Rows from block 5 of a small multi-label image tagger, named by matrix and row number. Rows with one number within an expert belong to one neuron, the router's apart. Each number is 128 + 24 x the weight over its row's rms, rounded and kept within 0 to 255. All counts start at 0. Numbers have three digits each.
Before each expert's rows are labels from the 100 images, of 14976, where the router gives the expert most weight on average: "strongest on" is what is common among them. Only what is clearly more common there than usual is listed. The data: drawings of small networks of dots and links.
# router: slot weights (model.blocks.5.mlp.router.weight, 128x256, trained with AdamW), inputs 172-255
# up: expert up (model.blocks.5.mlp.up, 64x128x256), inputs 172-255
# down: expert down (model.blocks.5.mlp.down, 64x256x128, transposed), outputs 172-255

# expert 9
strongest on: loop; laid out on a circle; eight dots
router.18:123128154114125109112149139138132111146108166158148142154106138160140104119073148202139103094164160121163138125096099122114118130149085120150157104150118131163103116158116135119142143142097086160134140155104144130158136153099126110122132082137146156102
router.19:113174139123116081112140115116137115156113173140152109149125162138170119131091135152152098108131164110127148133094094137127125123154113125123129117128102124125081111166055146139118156161092085148093111131147148135158101101100118122128127123146148181134
up.1:201113100148154129202135095132118130123119108113135140098143148148142126111110127128157129139118164118156130129162118148138109179125139154100093091151112128105162147118134148117132124120091135131146116165117142141137134121150145123102145119105129118139
down.1:127110111135107121114133095116151098122105147141092147152132129149123117084179142165111099106135106153107124166134137145135132168128119144145117172098118163118055162124150121165093135126114141103155104083151086147104099083139152136177145096125147150132
up.2:149149151155130138060127112170130114132092123111144127136150146088118115108128131127000130112096103122138109124138116128100122070107115108149157093126131137143106146135171145152128143166142134118139104118120119153124157144105129122098114134123123148133
down.2:084106117142194108125158113132142127092132103145096124103120131170116173180134130107118100140155111129110163099118161170169120110134122134135134107125121103130006111148109104160104114129105117121165118118092149144091125109134175125088145122130162123111
up.5:120136128127141153141101127180118137125118126139130132100105117130137112103048118143051155143096160130132156146124144136075153151133087127130165146113163130111119120131120119145141120160116116127112119115116154122125125131149112134161139115140123079028
down.5:129094084125135137142151123098183164117092086119148094123137122137130143087094163151148104129135143103129114127134129147150106118111099139104109132091135116134116161113108120121136120129132166141108137114178130151146119144091111120167116130142129127139
up.8:141147149164118101171146168206122082094131107161126119146148172151114122091170117097170156097112123105126105129179113130090141156096113096151146141109129151106169103129146143130146102092123105106142128094087146145141134139139122105176129113120135053144
down.8:106157115153136158128158078120133151146096102109168153133097112100188106155130111155140124145129123154179168130096118089111141160151134142124130153134135079160134136157122168106099111134120183162115120094144119135106124099120105125134124125127114114110
up.9:098133138105121118142140174072122110118151108162114125176133115152111159084086145139106108141075148141133145116106153108210100127112107161139090176155116155127077092128140094120113122093077140109110121123107123143129072132154142137128130153131133138146
down.9:111124134140131169118142088129172132167146141162123151076146131094089172161133128141132134112146138122125075116124118147202150155134120130123163115085102132142096144118128146147118151123135105119149148157121091130157069093144149094140150121121174190117
up.10:066120170125165139085131138097118131129125133107129135088110082115134146158148127112149144115038134120107141099155128142173084153083137139133099134089139147096137120095125161127127128117077139099135129154143107123134110117176152154158112148113143140158
down.10:167127115114122141153104134117113147165118145188095127121101093140106138136146089163063119113145105159093133115135137113129119129135118160127122112102091127147118110154117107132158124118131138151109116145136099092126123188121147138137115135176101153131
up.13:044131095129145134167079130126122124137111078167124139100103097122117101141129117137151107145126137124131130129171120118106164104140123122134112176097147141111052145095129126113124111141132121130148147157160130140146120128183112162103139115124110097121
down.13:170094134094121122126125154123120103127125118158096132131118166124097114138141100122129170156152106154131128118171152104108123112151138099152112169124097152119152105119110166133132144111124112128116097125113130122098171128124115100188036138108090143121
up.14:106134127121139095108148159111087129158127086073139131168086118131138130170158144119119162139080138123125149154131114116149184096137139145105203131151119108131128138102136157117123085127120132136113103051155088140109116137106158152132117132149169131127
down.14:147116116119110129106138093194164105109133141142109146119116104139120173161160154115091121123126147156122128128162142142122131133116136136155113083111108168131092117103123155172119144098109114124162102127119114125122106112142149111108126116083113158122
up.16:133123132132105163091171142115095144128100085142145119122130112106140130195066116131133128143145136123146126107079136094135065187134124114133115139177137094157082179130139105093149168146125145119108134155131125129131147124118130147109121140125093112140
down.16:144138117112182090091138135129104116104093127134127145139160135139147130134175156153105121090170101132134137132133164192121123083110092181132136090111125115111137097120138087131109116093095107097165138115084129100104093140158122129093163140130152121111
up.17:255104117124105138150133120090125129121085129148133120116147118117112138140158127104096109152138109144106137099129128144104123194105175085112110163095154123113038139107129193131118120159149153112106087093154127132119145114126157138167152130113115136158
down.17:077152162180177125112129105115120136114127111099157127087129157125147124144133155129112142113095123126152140159123117108143134135123130092112125070161136130128189086126138103156110146131110138140143144115123140136129114126133147096057159111145172069155
up.19:095138173141131157112150123122094117135097120147125128107139085134134139121174111099133133080070131128135130117131112173096146158120176095124119148128127123113235179104156139117133114147052128123145144128124120102107140115107142150077109106114104185105
down.19:089159102113117114128113123134150143142161169110136132126089118090157112147106104153114135129099142121114122155160147101179118145109133144123140091121123136128100077127128110099114115119101156145090127141137126145184146153154146136195151141152119135137
up.21:103115121106123130128141148098101133161124124111122129149134133148112141082153100126159179124135146122106110133199133067152066070119075133122150111144119144130208132130155131122122106144148136123130154132138110163135143129101122137130117138132109105116
down.21:136113133112131131044134125130131125130118094145107128092136061146098129181139105136110105125172091111122156113127167147123163092134149128139150070140137122186104074157117115152127147128090107161158126141126129099113136138159100115069107106106152165167
up.25:112126121128155140139127124151110135112137107119130130141078134137124134137163122124133136116105097134130132116123153090100168119136107119138136107174123117114176124149138083116121145115133141118136143112139116117115164121119122138097148121112156096118
down.25:070153124121128140149152127135146146138136117113138140152106129163134089096106087188137112113162108114082121125111130063097132179151118170140117158128120128109091136132130107144126161119114125166126184144122129128126135140098078111146104118128120110113
up.27:171116182137093147115102171104148138152117119098143106128102117104135122108143116114128142139095122135129120135137115145115109144144142110120160155131105177139134190108153119113126102177110139120112143083164104127127124129091122126148092126126153126124
down.27:096099103137159118086134138134104095076116126108102105158176139141107122098155160129079161144186141132140116146098166109102112116125135112132120070133132117135170069109121122116131091120145106110168139149117180126123099122143109094093119133124151130159
up.29:109118083141130145084148118106119137120092151081119116103209175118109125090137136132039113121083143113135144127144147140144164103113140124128113111207133078099160187122127117113120142133146156117112088124099107151126121125129139151079139133130141120151
down.29:141143136135123073137115100134130100089152099174100133111094106102101150152145121108110125171096092164096127100126117129136124135125150155124113136113158123133049093145144145119112127102106153158141099138108127123128112152121156115145116133137137126103
up.30:066111136137048131227094143104084112145099096167133126181126166141134143103130122141151160111154119133107143118103138086165131135145159154102128144159116128137167170146131092106123135128097131126092122155122120122128162120083111145121132127137098174121
down.30:132152121080122146116141063119102123114138142118139137132132134124135102158111112119110123135079155091114132129136130146163096147121105138151140151130107100129099161133113168099124138165100102130122161133102136133135102136117153140219129134091148161123
up.31:027125106121119143142124142158125127108103139141135113142134147129104133027170118118198123120136146134182115119139136113139147128128112116153125127123118110129142134148134114133147114133111110111146150154106119138121182114152153115115145133113139155117
down.31:146108101092120152154126132105123127122153086097127147163134085133124140228103104126132109159126117114091135108131144100167112143131129111123128173091121159125176104114127150079121115141136144134114120126168129103175139121144123183214096136128136141149
up.33:134112112127141143127100122166108131110096106102131115119100119151115094136120121100145147153176128101146101140168102052104136081138140092143128128151111197140177105141166139109115130155085156139158133125109117109135117141148129152131112132085095123170
down.33:202089094103112105121167126125106139127106126121125124092145110107100094147167098122090136139153096163202120110128147140136119143121097153127126116088119099112198121110128114111108158136106121093150077112101143123108157128129118092129134139154136138107

# expert 27
strongest on: orange dots
router.54:088129103166157147168137115129109146092143123152148125102102130074133168106123157108151145134111089148162137096106135128132111111117141094091159096111092128090177115103126089102164123137124108069154134094159147136114116078160138119152113133093159079169
router.55:103093125153127179151125107129140160116177125138116188121148103108140124136100122116153128116114161104122155122156068127142132121141147138113161125162135130140142111118155109131135078102150084091155153128138150144125124148135207115122169107128104117130
up.2:000123118152128142125128147094103130120124130103135119123120154101131125130180135136255118141126130124170109122133126085152133156114124105132114109117125113118071153098138136125136153141121108127107145148145112138123134112129169112123162140125128091101
down.2:187124116116072107149098161182149129148145126142116135124124114138141129160136137138133137158123152136130124121141148135127146116137103141129110184090123141112199127146123140134145089111148108144128104088140134123136116116138136132183108128136136150116
up.6:159135088122127138074145119094118129141092108125120122146111124128098119115109136119130129125068113124172115155141140148102169091111136178143094135066113119133136185143149100144110175091140155128150098138147111122103139151100134129168190145118109195124
down.6:158124124114135153147145138123138140106141128120080155126170116159121192144125122138152116130128103142080134061102145152189135115129130127131143122104146104152197120118117125132126149135096117103146113126158110134173156094126108133067116110142096106143
up.7:176140128116133144120169152144142131134142131070120128170133112147124133182114138144045108102091138124096123124115148087140146118116093075131090119208125129144190082101094086106106127137119131120117118131126117151124133133140126124156127129114135111158
down.7:125117137150106123135078089139124120101163062149127143107084147130108134153138128150133132153106135158121135115131144111142157171142171157116108195098092118114072157152150146132138143105133135172113112115137080092131141129153151128155168123139108127122
up.9:134098124140123132142130119122108137101141159128118158122147098135130150228111132113076146139072173131134122100232118117109167123126126069127124134139115124110146122114145091134115106099148118114120134119144098146129125136172149108165178112096112124084
down.9:135111131120145091155107113121094124158137103092150117147077159141127137079105147175120134120109127120145144144139139121151143089122092145112125146110096150159122125121103098114142127120130126168098161107100130120163144150113147141145099123145115118146
up.10:139117120141124137122102134095119140124156129147131131116174110114134140070109114103044131165103166135139122124144117133094150122105108096127135139205143122115175202103133114118118104106173110106110104104124148102118093137127162134175149116140150118103
down.10:098128153128130119133157123157101115127131135091136125155141104116137144135126158174129109115108114122138120118094145129182110105121109127145090068096171127170116045125147120113127122137146131129114135131164124148179140137094093103103097133146105133160
up.12:000114168137085121132122097122106118138107127166139130151109125146126142076121133145157157114129156127114124140148129138172130136133113169110108149103126123139128127118128095130143103096131112136095092184131076110134121130088111140199111132142109156095
down.12:160175133098133149103126081140118124148112163113162132145152158130147108115132145125104121105127142125101092138121119127111082150141114098145149134112121150132082168126106165109126151194122139104124135127132137122133123106100144128204128147107133159138
up.14:000147118156099142149126121131142123135164118126137116135147106132131144080141139138135131121128138111116117129124134120143168126109129159126099125147140125151121102112135136107140100089138134135109094142145108130129097122099135126155141155137099149136
down.14:161133125088128138118142090142104110142121171146130145180116154132104129116107147148096119088146154110126102126112128146103083119121096114143117142093129150126110153132104147121135125182136113104095147138124137124130103121111129129198117114104157182109
up.17:143101165161130156153111111134115134125164115130131127151120114111121139111147115110172080151110097118158116105151141129123182132126121110145124074092104158127095151125159110114122151094196137126106121142155091114122132121126141125208150119111176128133
down.17:167124122103160103150159147137148109085137121108103127178141091145142119098069187114179148145143151105120126113100163105135124136131084126138120141170162125122174096105134132118114146121105131105119143196122149151120115150092108094101091120124098152112
up.18:202114058133148116078150080110116145124109109119131117110174144132131090164154124133153110111118114125179145149166115158115158125129154142120122092087110121111116168117123118140154167146146124133169115143122175145112136101169084129093159126116126139139
down.18:124134142131113162150137100100146145150127111111109162156153116131128149079151098136149101090109094123103132112105117113181162113144127092104136122121128124145172175146131156132084182130145135124138120122112078172143163106136139143125106124117145125168
up.20:126130106147105115116095099173080137107109129160163128139142097141121116133128087168130096108146119153119131151110156081135142087110158162150147142160119102127146118123121104130183154126097156137105166163102116118122147123083069129142116124123071100084
down.20:184125120106121121130152158078190090108164104158103143148119119114150144133102125124092121157118120131125132145105119172136130141130143103120147134137116128116184128138118126146124108102160087076161123113115148140115057139175145150110136129159179145151
up.22:000127095129124129178098165138124122155125120139120138104135118136125127058102137112155140148140131139134116148138130112106187132131172118143096135157124178128094123138125176121122116103127163132096101131149122131132109139146123124136132136127122177138
down.22:168129130115098142110143100152120104127130171140134130144173179130109138100122144152108093103139128114140132119095119141119071117121083125144111144074127132117020145130122118150115127163119103104112126155103134139096117135105165120189106151114119168098
up.23:095144115146107152163078124101129111156162172152134141129112121133131167167124111100190150175126115131090118114138156160148186135155123102091102103132127128145144105089115129112130091106116154118074175126148103121129123125119135120146106129131109118138
down.23:191114097090130127148149155142132116135115148161131124141131135162120157109132132150115131099096137150155161122085119142107127100081092151126128142089139178074102176138097100171133116155139119098125129131146146092081099127138161137099158116091142174096
up.24:000139136123105133107088095124107137134108113129137115122111119112131134162130128159240149147082121134139111132110141091158111143127125109110131135084140107143073158157111096118126137146113135123111163114129142102126146133104140132107133137130119138123
down.24:217124120132065147174113162141180097127158084194107137135155105157130140151138120125095117142120117114117120086159150156151116153135117136148112165100099148122205120111127133088153090104158129135105128127159110108106112138144118119201137111146089145087
up.26:107083144140135097133099119139112131109113128119158113139123147165127149103125137105190111127165137157156113139089145127173134110148176131127096080083118123165140125172109135121124115064143143141136166122108115119114130149096136115118123140141120110166
down.26:172186113127092143148143132116164124132118152144132136146105109109143144124099121157106113123109143124078152129123102126116121133125089126121145173147155133102159166128118127125141147164136136130108163165154128111136074116124131160184138118139116150054
up.30:104100053146140120106158093156114124120099117075134135085190138132136093113151114132122122135146114155153159144150107086115149111125143113111142120187099096095134176073133097138137111120167151120138116123131146144104114124116135109148144126116122095132
down.30:138148164088151130165088153153128122131153112135139170138097121128140109128147083136153123100077115089086126124139127101152149125149155124126126118127118144094067097175117161154115128119097133159110110113087117125156176160177145130149089129091170118148
up.32:131138100116131131118162133067127122128144127108122134141166112117119130149169119121081143154089137126128126135150125108135175097129150091133114136221132093130216101100142151128100123100133143121116086121141096150126125129108128136159119133129137122134
down.32:103111155102124134111115180186164115115158104149156163134108113141126118180108127127170116101100165149121141136120130114136152133122138177132145137122120156130063107106122110153157086104109091158140149098138113128099109202147150087093155132105123107138
up.34:255135154120110149096140119128118139138092119110121120165133122116120129096105135114088113126094090135144118099120136124138131106143122129136124123106132100133127167149138128138110138133124136117130136111116111110123152135084149119174149144135133081100
down.34:129182131145116160123144132142160133117151130157181119158151157133129116138090138120110108122166147113119120146095146126092107140106087142157133117149151116170070122108115108105144136139099102156112161170138165149094087153100150102142114124108111142110
up.35:231142138118129111118142146149100112129105126094122123150147132136105100161130144128125118103198148123123136130133128068124099097114148120143175128189138097113163161164142128119105149138113130136146139102102129134120137136127136136114141123133122104089
down.35:149173124119103137083124128113149105162136108126166138154145129097142134123128095127126127102160121149143174144109113159110181074140090139147153125157126088133125175097116131113137104171131105135091133098137133167070101148132137108152115134127153168119

# expert 60
strongest on: nine dots
router.120:093134151123122131167098145129127142123168118131136168084128116107160124115136126157153112158126106171138150099097075143140113137147167151129109162136132131106119127164108145179124148092153092129128135145118105092135132129181126128104168125140113116118
router.121:095120095082091121143103149151133112117183132162133124141117128152156147134120136164140167122101139144142143089121101147167143136158126110137143163102125150095099141117122147163133126126142117107097104108119133119134123159169116138145147158104123164105
up.0:016128139120143146100101142093133145108117131133128097116117131085121124112105123109237105128106126138149127141134127160150170142115104121118133111112132101119041161124126124156135135163083128103152150107129141136122142114153156126082166130120161097138
down.0:164097094120069152129115149144135110125125124148096131160142146162151155160154096121106171144120114135122118086149154111115135111126136130130121162108110146123237146139117128133141133098145136126114104141150097088115117117112119161178109113139101161093
up.7:255098109126145136116112115172146134136095135140128109091136145131127113160134102116088136107127114129155126100169132156127119108125093137124121098104098118107166182124121112155133138134115143115134142138133139111144156124138116123131164132122138115133
down.7:099163124137165166127157091097106130133131171102159132156157170121134143110103135142079109093097128110124092153086133178115121150129112130151114129136114139140127135142114129121128161130126112140106153133130130137104116151109141110168086120093156159130
up.9:008147124140127134143109152102124133132145118105124138116136118107123130109167111106255119134118112131115110115141142137152172137137128097132116095132116128145108119139145125100119126113143154131119135100156102146142147139133160128118128132140117107158
down.9:237090095130142116170141143175109110120128143174127134143136143139110167138128138115107137136145139167158158090092105150109096116111086145134138157083106144095080123134110134141163108137129123102123094153152159115069122115126178154111135127117126144079
up.14:002114133174140145108139139126111132103134123103134116150126122127120124152151139131241108113158086146141132119105134153150152130135168100129190110127117081117108144146127111130131144146146123115131170094105139127122156129113159120061143125136170091105
down.14:209110119108109152169100130129149125106148138155123144144128114142151146163102117120088130155095142158134121124101118135112154142151122125116118228125109168116171140117132148121146110099137115120110091136154120108111098093150114116178146110122113130097
up.16:117122154155124119179152127175154136102172100075130134094128126129140118202129117127201122146135137124125123128128116140179135119141136151111164132084104138116057176120139134131129083086153125130143127114152129109137143114193132118113140148129171092157
down.16:141125102153163136102155068102140138122129120107137158114106133085112145141146124117118102114089094151108140087142141089125161132108147117127103128118104115145131118116152159143106196177146172129136099153112113127129183106120117118108115130120147152132
up.17:255137126145141162140086131163131126115129096156143101155123137131107123168145132115111098127129131134114121083113126131129116143102144132146127159071149142103059125126147149103129132164144128122128147130173104116129139120152173133164145133149119106111
down.17:054132129133168100096162147101128166120150132092105155122137094122134129130125133112128136123121108099147150140122115142153181136134133116095125067181129091135232113132122121141129129150128134096141126103117138152121123172117134106082105138133158111150
up.21:097125185108126133120130175103133135143149108097131116161067095138114130188155126128198101121143117139114124128119142125160113145112128111135182180154125131127119108127107129139121118118146151113115141067125131135138174136123149125139127148138132105160
down.21:112133094173150132104112105164110141129115119139126145092148100126127107180115121103138129147165115153160124102121125112100097130154133139128122167111137143142116095114111150107145128121133135175146108119112127090102125134115096110117127132115113091107
up.23:025141167143133148098149140057147134108141096105134110184114103096121131077130142121201099124096115143150122143125124120141174135106119107129140140138120091112104169126162076149124164149109138114123148087158146133100139124125160112142155137105151149166
down.23:140101088166088155183132113151116121133137106130115135106124103161101162198110103132065157146140124139081120082116140145145154179176141102103122160112120143143222091127110145121131127096127135143114106110139105132144146104148101152136126110125113139140
up.25:255125095151115123130131116119117122100119104124131117142163134112108143116140127130122110141117135136143141107137138127126087120121126127121095108039142140094057079127147145148140121131138137119132138149145109154113153120132159114165151143132155118132
down.25:026121137144151112115135162112145150123130132129123123139101120133125123130119145094097151119160106128143143143147113113137133122155166100094155088167110110126203111124118092135089131136120143107152099086139081122153123149101148127101137120121136126147
up.26:007126142117132166106135115116127131140137127147136118129144146111132141133142119118255100112137104144140133096140111142155162142126135114117127107102136116130072136131135114120123103166113127123153162130139106146144170125137157115069147116139120074145
down.26:216123108138112117156103163148110135141120116155113144128123102144154138127155131154136155153134126145086098096163162084109125105127135099124114178128125175104218141112121146143140148110131110119110140133150113098116135121145118157195107133117125148127
up.28:105124134130064138123133109062150128107135141142116112133137163090120132109136128137160096148103118124168114147125127165168137139131114157129097121092120115142109180139150091115126149105123145131114153135130129119140117129145117106151182149134103115165
down.28:170133098142144134112152140153095131113106111139143146116148126173111170151168112145169166095138107150086090065162119133122088141153116120125147156090100135136210160109104166159169144140094131117135135145148106118111158109103119160137109094112095146097
up.30:255174133101133128126164143147114135132113108130123135128152131130139126145123139120067128101135113144085116125143128134167080132136145109115106178147135085140148122119121125126121136105120133124134177118143123129121123132127168140139136148140140089136
down.30:065159145105138171120118100108153156155141165134175147150112152118129125103106082128105111108140136078156133156117102107090129128126130113112109087137112106154050156117122135109132147185116122120126153151109157138128115126111118133172155127092141143144
up.31:006141136111154119127132108131097121120116117160136137123129158135122130170111117112255104128142096140139133100131146133140148122114126128116121121150128117138146140121124141124118122142110150110159155137116089154128148146120130114081107144131068094149
down.31:229133102116130097145089152121135130160112128170084155125110092151123144156167095160136144119125133186103127108137150106083109093138133120126118176114161159100154119117127144137118099109127105123096162103134137088084111113139111146180132121107150133102
up.32:108110191144119152060117182152096130142104129109135145157158108104136151134126153104175095109090104133136132115098093169112139113142133140128138154131139110130085115150134148115137107121134107140108122044095109103119146156089141143088144146136141102105
down.32:185118099137139093135143124149148143104168088107150109107104163087121148158152172134107152164151139133149112177177153148130119138110150128124131173107125086152167121115117106110147116169100099156145115149157161106164111113124094101130109121149118140104
up.33:254136142105111141125125112158144130155137131136127115159127105104125143165138121142122097131109086142118131094120161117134089181112121095136106147131147159124057153113133142115125157159155166103139141115124129121119132128116161140194127158115115116153
down.33:078140168157181139116123132111123152082137107126111117093151157113098110147098172106159128161162120080148142116134116140124149138146141125131116063173118115149191111138119106127096110122111140139149135093140116120181131121100108100053143093142136085141
up.36:172120126115145130120129126131114133066159158129127151108074090138125147199113121112093127139124138120117140090203125131161112106129135081134142132125124145117099083127127116109132124111132096126128155135141128133127107104162141112133143115124120109090
down.36:108119145111107099129104170123131139127120120072151138149109186142143091103124122123166154113088152122146175176130112127149135133122137146107141098151110133129203122147138132139157099128112133097117124095112129121137148158145155149122155133143124101129
up.37:217126158106132131144146128153086136122133122095128130130166106147125107149109104120130099110166146110112135138110132080154117066133145134123145127179141104113102119178116118137118120117130120124135139121127144150134131119126160116151123133127139082083
down.37:139147138109128114106139132125166122174123118137179119150110163083145124116147106093118108097136117168127155135130125154106156099132095126139160187156162113130086176107120136098128106162150114124099142114114134130080088156123167121155113148115119136112
up.42:099123080114147148080110138155110135121161143100138116154151109114125128119140147123145120139172124123140109122124134120096126076122140069121148116212135130131163154105085110102122127128102155121128128126129139110117122132137172144047131129124140126150
down.42:145114135131103117156131150135091123110119146101132119139111115143124164110117151142110110141125157093127152160100135127145118129083106134120119105097181156113051090132136094133131074135163121094143131150164132146146096163140128128109154125131142132103

# expert 0
strongest on: nine dots; laid out on a circle; chain; kind: loop
router.0:097107097128070141127143120145099092139091185141160091169141152136138115150112147128148117114147156107123132094096112116116121154116095049155148112116139140105146160124131132146142121142142149139101135128143163160090088104104125125133141128076143152146
router.1:111129146097142129117138155138128145148100134149154132150123110159141129097088142169131109060111200109154123152116175123115133122090073148134171146152170161138144100145141170129142139167100095136154152146119119111094101134164163149128135109119090113118
up.0:101130143150145134138099111137102109118133183123129156103090150135119102176147136120102148118101124125153109116223110120109122112090110093106121107055133117119151143121169089127105095137122143136173120128062137117143155128186167135074117114112133111114
down.0:178102112111123110108108160154145174107144089113147100161108105138135132103132145163124150162112145119101151110122153126157073145109131154140134140117070157166118148082138075089128113143137112135104130127179103125133128134146153149202121114107108107144
up.1:225140172116150134082115125137113125142128127107133126098149109136121114172156112113170124155161126133178125115109123084145071150119119125091174158084131144111107161145150152134108146137146134126139134141157124125127137110129152136148147139119144111107
down.1:147119107131141103144126133076137126129119122120128099156110102152149131115143141148130138109127089137174118169126152134123157133112128127129107090163163121169255118088121125137141127115132132091142149095130153105109103133115116099107133128127163099142
up.2:181139127137111174134099120114085128095089114126142109178117124100129134111124160116140105124161100135136125102072132140119118143131141073146115127146153110103047186112131169143140143181140129119123154087159151131121131136105166127174122151130131094125
down.2:039123130135178113104146090115128141116140102101141128084152149111117107116114114090147139138159130117117179135102125166140158116142158141106133053146152110139241103160130110148108130139106116125146103126117123097141126117126115103033146135140135121123
up.4:254100154137134128095133130126123135163134133135118125119134106109131125170133129139176102111120127117152135122145113132120152130135101146118117102128111121158113142142121110147145168104152123135136152164162101148134158126138097109134175137129137148146
down.4:125144136107152175161124113142154118153112128135137095151094119116114151128108139137178119116122120136141095133105131160152134126146152090119111165097141124154167149089119187125123150167079162117118111103115141143109145086115118149185117087112127120132
up.8:161137101137133118109142125117125113131103130147122129132186145104136135127190124097030106113108100137115127094137134114108141151122167079109078152184129103112148150133138151123115122141109137120144136089128137118118108125126169131111124131113111112146
down.8:078147158142150090133116145121098129143138174111138137110111162099084123133097112133164129137091157114137143156121102124169098136123131134124122120127124141153074070133122127156115098099095118166085144143122117142187131177138116138103119132157130103126
up.9:237095089130115148103140120142099121124129135094137120122140126108114120140132113103165099156142098110132122071134119113134114163124123086116090151120146103126087203084150120125113139175150144121103125095127120117119139116109163158156152121134129080123
down.9:051135150138157120064146106124117127118127123103108092126152144119122105114182168118117154097132105152182163147136116127130142113113128151119131074153124109149255126158122145148137115129119119134184129151135149134157105093134109066041142122137126093148
up.10:102138110133124134115156135119139128132162138076134139191141119125131139168146131126135108142099154120105118148150125121160196074147120097124178134186126105125122110098112150125120104140156129123110116095144111152126122114116138127166097136156170123133
down.10:102124121149143168105151116170132118118103100128141142064155087142137162184120129117109092101145130158123135123112139157138139145114157155133148125149116087126125122123132145157158156123110085125159133152104148101131106144145106110075133162111097148121
up.11:166103112138115114118163137183085128132117120044131120136090105142129127177128137123078124100171147118129167101130120077139081095111157134144126121184111092159114089102141108105152127188147118134139111160082142142126162099128116139119112114132147106132
down.11:143117111123135113109107134108155103114135074200122108105147156135119137123154155145094110139101136165111121143152159162170157149125117124129144119125106148107132133166098137146134095082120141109141128111130099119111048146148168121150140134139129148166
up.12:000142098132134162107118129121124122121128147110124125145112138115128121044156138107224136146107119129153133115139134127126143155130163116133133143157125111105049184124126143119137150154141128133136124109117137128113137126102146156087147142109116123131
down.12:212098116120084119180102126156106106123143098130133113121128106139129162170114103129093140148136118133095111067126133114172121140139112133136138143095109135116125099114134121109144108123131143152121109135127115108131132116137115138174110139143104129101
up.13:216136143113122134114161111149119125159079141093124127146162121129129110150097130125061095093183114116105118121104136125140091090125104135122119145110132108127051140158142129121110150124123118128125150110116134111135152146092118133151159144123120092119
down.13:133149155125144153119149080137119133151145125175158128151141143127141164150131117121134067100141126140100136136094134183131125105120111139159144153125147098149053157111097132113140130162093123152136148144138128124089092117099160126121119134098129137103
up.14:134113154109147122140132130183120152104132111143118120107136130162123139164146138122076147105141165132113139105173143187150095116135095165119114135108117129136088126138086085113147093138105087133142135133089137158154100086194161108095155119163162089137
down.14:160115116104135104115151116095122152143128095160082081172124140122135131080137181146112134140141162172120112154169141148143101161097147151136121162141121128133129134119116130125130155154122122118129109130178113132145128107091135143175112115133086160103
up.17:129145108095100131168104135157084124122085131098124143131122113150114114124100134153134092135183130154127149116115135035177066118124141139106131128160120123138068152130106123125112163106134148136137141150136142121141181155143105140130146142112099083120
down.17:125125110113173129121126106094096135155127116174121106139113120168115148104163125133131136107100120116087112138156152170134195125132128122106117152144117135102179158127081130147151096116117139101127136113133107103098080098125180159128092126133137167147
up.21:145150154150122129107162086063149130089091119130138128112177131108137124180094120117078148113074163113143132141161115146139077153134084129135116081094115118138137145142163123139127156140129107117150140176141129156145140120143110116137164137118139161097
down.21:151107143112150121129154132140138099092153149158097132104155125148120190137183139113075099112133110149123128099095138172161121121111115173134133119078123137113031137121146116153118128133099120096189084140121107119105119116163188131098147145113137141141
up.22:080128162144132139115097153138102120150145139129138140103105168110156146098154105122238133113112132124091139107119110123151153126130144084119154149116138178136062120114103155112145111154120106129146120123150135149139137114131132149106120099130148133159
down.22:180118101123126103158116145162144106162104126095126154130139104144169100150108105186090169150155134144113133115147109073130078115097116155144118170084116118105168130156146115141139129118147144148091119139139119107124164177132122125172131160129146129081
up.23:149090130113120129141148105154119123109103122071142128133091122135138132185136123128093134105098159122129133149191112073109161090107138116147149128122132113123112161128123075150139145123112122122154138150113117129119127110137147137189160116115128128115
down.23:145134129113164133161136103103147144131135100103128112120127141155126146148163092135139136093102121139088134146140149180196152109131117154117132135100077132159175151128104130119105150136098111137145147100111133089176152110138144127162122128144124117144
up.24:246137097142115156097126161120145132111101115112116111107126123124119126110149138091196114106141106142107146109152146157116117156131114125122134093120162120122074109128130161137150141165131166118114130094145134134127131134105122143116121115121118112127
down.24:104102180163193107129148118067074151123109114100120086114151130125138137103101156122095152139144114146167151149102127144141139133147131106095146099184103095123243139126124118110098124136121114145137129154126135123128131119138119111058137119143160105163
up.25:208126124124130139137128147171106122095116139116115130099130104147136123206159135120056107146181123133131132114158124092088097120114133110124119156160148133126117121113113112117117146101113123126131161129137115122130130121129140135181151113114113089114
down.25:108116143109132099168112148119109151160131077110165109166090141134122171098130119159161152100090133139114124175114124142182155121106124155119114155117093160152132149126117103131133135134122098156122145079118101111157152101105162133142112138167138135115
up.27:032117149122089121134107130163110116150122123147134131103117089147124130070142113121067172128071141132121136121146126157136150150121130131118131171143123155130181126115137133153146112103135124122095090122112092125122125127118101147178123142145122186088
down.27:093159112116142154126139084084148136136109142148173119164141144107144136087106145146107095105134133114110122120129117130134079152126092101130099104118135152143080143123120149106112163182123130141093155151132152159151093140106162101185148137119132175149